config.toml
crop_scale_min = 1
encoder_arch = "resnext"
encoder_stem = "deep"
decoder_layers = 7
decoder_head_dim = 64
decoder_bias = "all"
decoder_layer_scale_init = 0.1
decoder_positions = "sincos"
beta1 = 0.9
beta2 = 0.99
final_lr_fraction = 0.01
Rows from block 7 of the image encoder of a small encoder-decoder image transcriber, named by matrix and row number. Rows with one number belong to one channel. Each number is 500 + 40 x the weight over its row's rms, rounded and kept within 0 to 999. All counts start at 0. Numbers have three digits each.
After each channel's rows are labels from the 100 images, of 14976, where the channel reaches its highest value: "strongest on" is what is common among them. Only what is clearly more common there than usual is listed. The data: short English words printed on busy colour backdrops. In brackets: how many of the 100.
# convs1: grouped (8 groups) 3x3 conv (encoder.blocks.7.convs.1.weight, 96x12x3x3), inputs within the group 0-11, a 3x3 kernel for each
# convs2: expand pointwise conv (encoder.blocks.7.convs.2.weight, 192x96x1x1, transposed), outputs 0-95

convs1.15:505531529483505546418491517445475452509530512480505538558572523532481475485509525424506503479496504467473456454422447528513542554585547509443464452496469478437426515569547509462487505408479519539501454472465434358474485445456538477553540575536469502487514494489505519521525536530555559504540508495517546474503500485475490460
convs2.15:477542447527513485482465477512485503489481484514515449473460392504495558532519496504542535521534481553512457487453471540528524544544524420501437530500455484515445560452538568414453429594527418520491464491536453484452468474497479493462520446491460487475440423502514510451526506548535484505
strongest on: the letter n (69); capitals (69); the letter w (41)

convs1.23:483517445554505530498465534502527498444574486480564472531449560613444542526521541498565556502560531471482457525521505465515484457459479456515441464493410429478473479522485539509447516456504511495452539511426472469497524516569511525530551564498485466473472512476462501497514496493563460482580531537435502521532548556521602547
convs2.23:537499507513592481512510496503451476515499504564553475538498467555463513521481536412537521484528499480510551438473460511525519479489573446528484526554413519468499566506585491512517465506466467599511501458566474490486481467547515441438525500505435512447515507447470543508530497520457446499
strongest on: the letter n (53); the letter w (45)

convs1.17:482522564446495502394435480502477438536488536535543587531532495518521449519491478473458485480464455530489480473468425512519521549550546544487474538485498555502482506519551482511472454422432475556527505491495447437403445463433531524534543569564478437519519499577464514569455461499490487499494465457539566505498476492490461461
convs2.17:424537473594512464527490470523480505479477495482498479431478440466504518540488507530495507553450447562518435507466451570571520515494520410494459530476515451493449571476508548431429488497482452464477431542531521482436479543497472514493503422482467484523465436437509509461528499529582510460
strongest on: the letter n (61); the letter w (51)

convs1.31:515508436423506510459493506437462490469500466554532454484531500542478482471441471542517407555578442522538459485494499510488456533532485495480469525501490445482479466456473466492497504435490521567529470598570474496536503464480477492521505465542483439482510495490554581559496483496536540515517477462451399419508489451567608530
convs2.31:461516507488538478479523481498547499537572458536566447544489542430528551501483529489492504539442491519498527549527446572543510487528441479423493526474529504548491496488491445471453456488512510509482515559552475547498511561418554528502471460523519508540412512497500539462476501409517598483
strongest on: the letter n (51); the letter w (26)

convs1.44:470500495499488535470452487446445522431519557424556578520496502461496494482428534441444534459485575457498553530460487508490556522465499556505504564511435593529452439510467464511475538521492471473469489509494526581459515507518498499553533457456495492495428525531462511556507542548470536547403464499529457453512421479526429522
convs2.44:514521436510480530380533519570517487528525406515487594534560540506479500508547560492544555489493530523531533467467514533529509489474461547472567461515470544546509555496537485546587486529494488512461560552539473468612511489493525577450537495481526559431518477471490475535497506522558488621
strongest on: the letter k (32)

convs1.91:546479445536446441522467547515479519530441511501502493505464452429468495447524580442506497399514525399492576513539460480531469554493464490509469524484429550555474452484548434495553429441504596485448512448454540483479470459471544492465504454490484495472494525455478525472527481421533493485534464546476477582506483529485482498
convs2.91:361537442472462530474499491505542519534471498516477515509521449490482494509551612506453511443478579589474516479519508539561535517510519490553496442486519484498502492505509541466487423488507540567458479496448480486564494508481470480544529490457471442594420582506516477485466484580486530473
strongest on: the letter n (97); capitals (80)

convs1.73:478466521484492491522520530535453499519542491507545531500431453562575436571569484501514564487459485478445478491540467508531445480435491509528539490517518447554508499522501435530556463443505413474475504438430492490503468430553531407543554476498496477445479488458460596535504577535478499522478506482433429484452477462480544510
convs2.73:437488490509480485447449443434503552498495458436463557445527491455471566432479570419462446550465524520502496536502530498517511509525502519558458464497491445562473508509461573509524470537498478575547516505600459481489481571516532514547517472504518508474472460502497478525492530543462470574
strongest on: the letter k (80)

convs1.78:496509479485508484488422498531529423536513428544501452461530489414518473426494523497529525485543477503509455488459500527542515508521465548467422583502481578493525453489489411512506440546483448520506468562484527580549443454469468467435493440477435512510457516490492524546516436540495457561432409488459462504463465501495516551
convs2.78:495459507501538568491447510464488574505487445481519477511582532415468459531555477486467473527484534465458492608493492504426505498495434538509483560455559557565526509491497482524490563492468572519587550538528451506449553570469502439577488463474554554542526513538535508573413462486451528484
strongest on: the letter k (86); the letter c (38)

convs1.77:491565512498534506431491499522558560561494537514467524520514596480556487496515453472473521406512512532574460519551525490495519478456534471479442515512479477505492498413427504483477547544516519532582455544498489544474584540493587503513537468540518484608463513548540568513487437471499449472528579516487529505558458522524485505
convs2.77:468493468460493479510499504522570483500583489516503501587532491546537504522515593426552482485545500425516516497545497520565475457511528558551557533508476558540544491561457490428550442442556515528556527502486476522503571496505573554529496498521484469543472499563536487483475488545477561523
strongest on: the letter k (58); the letter l (47)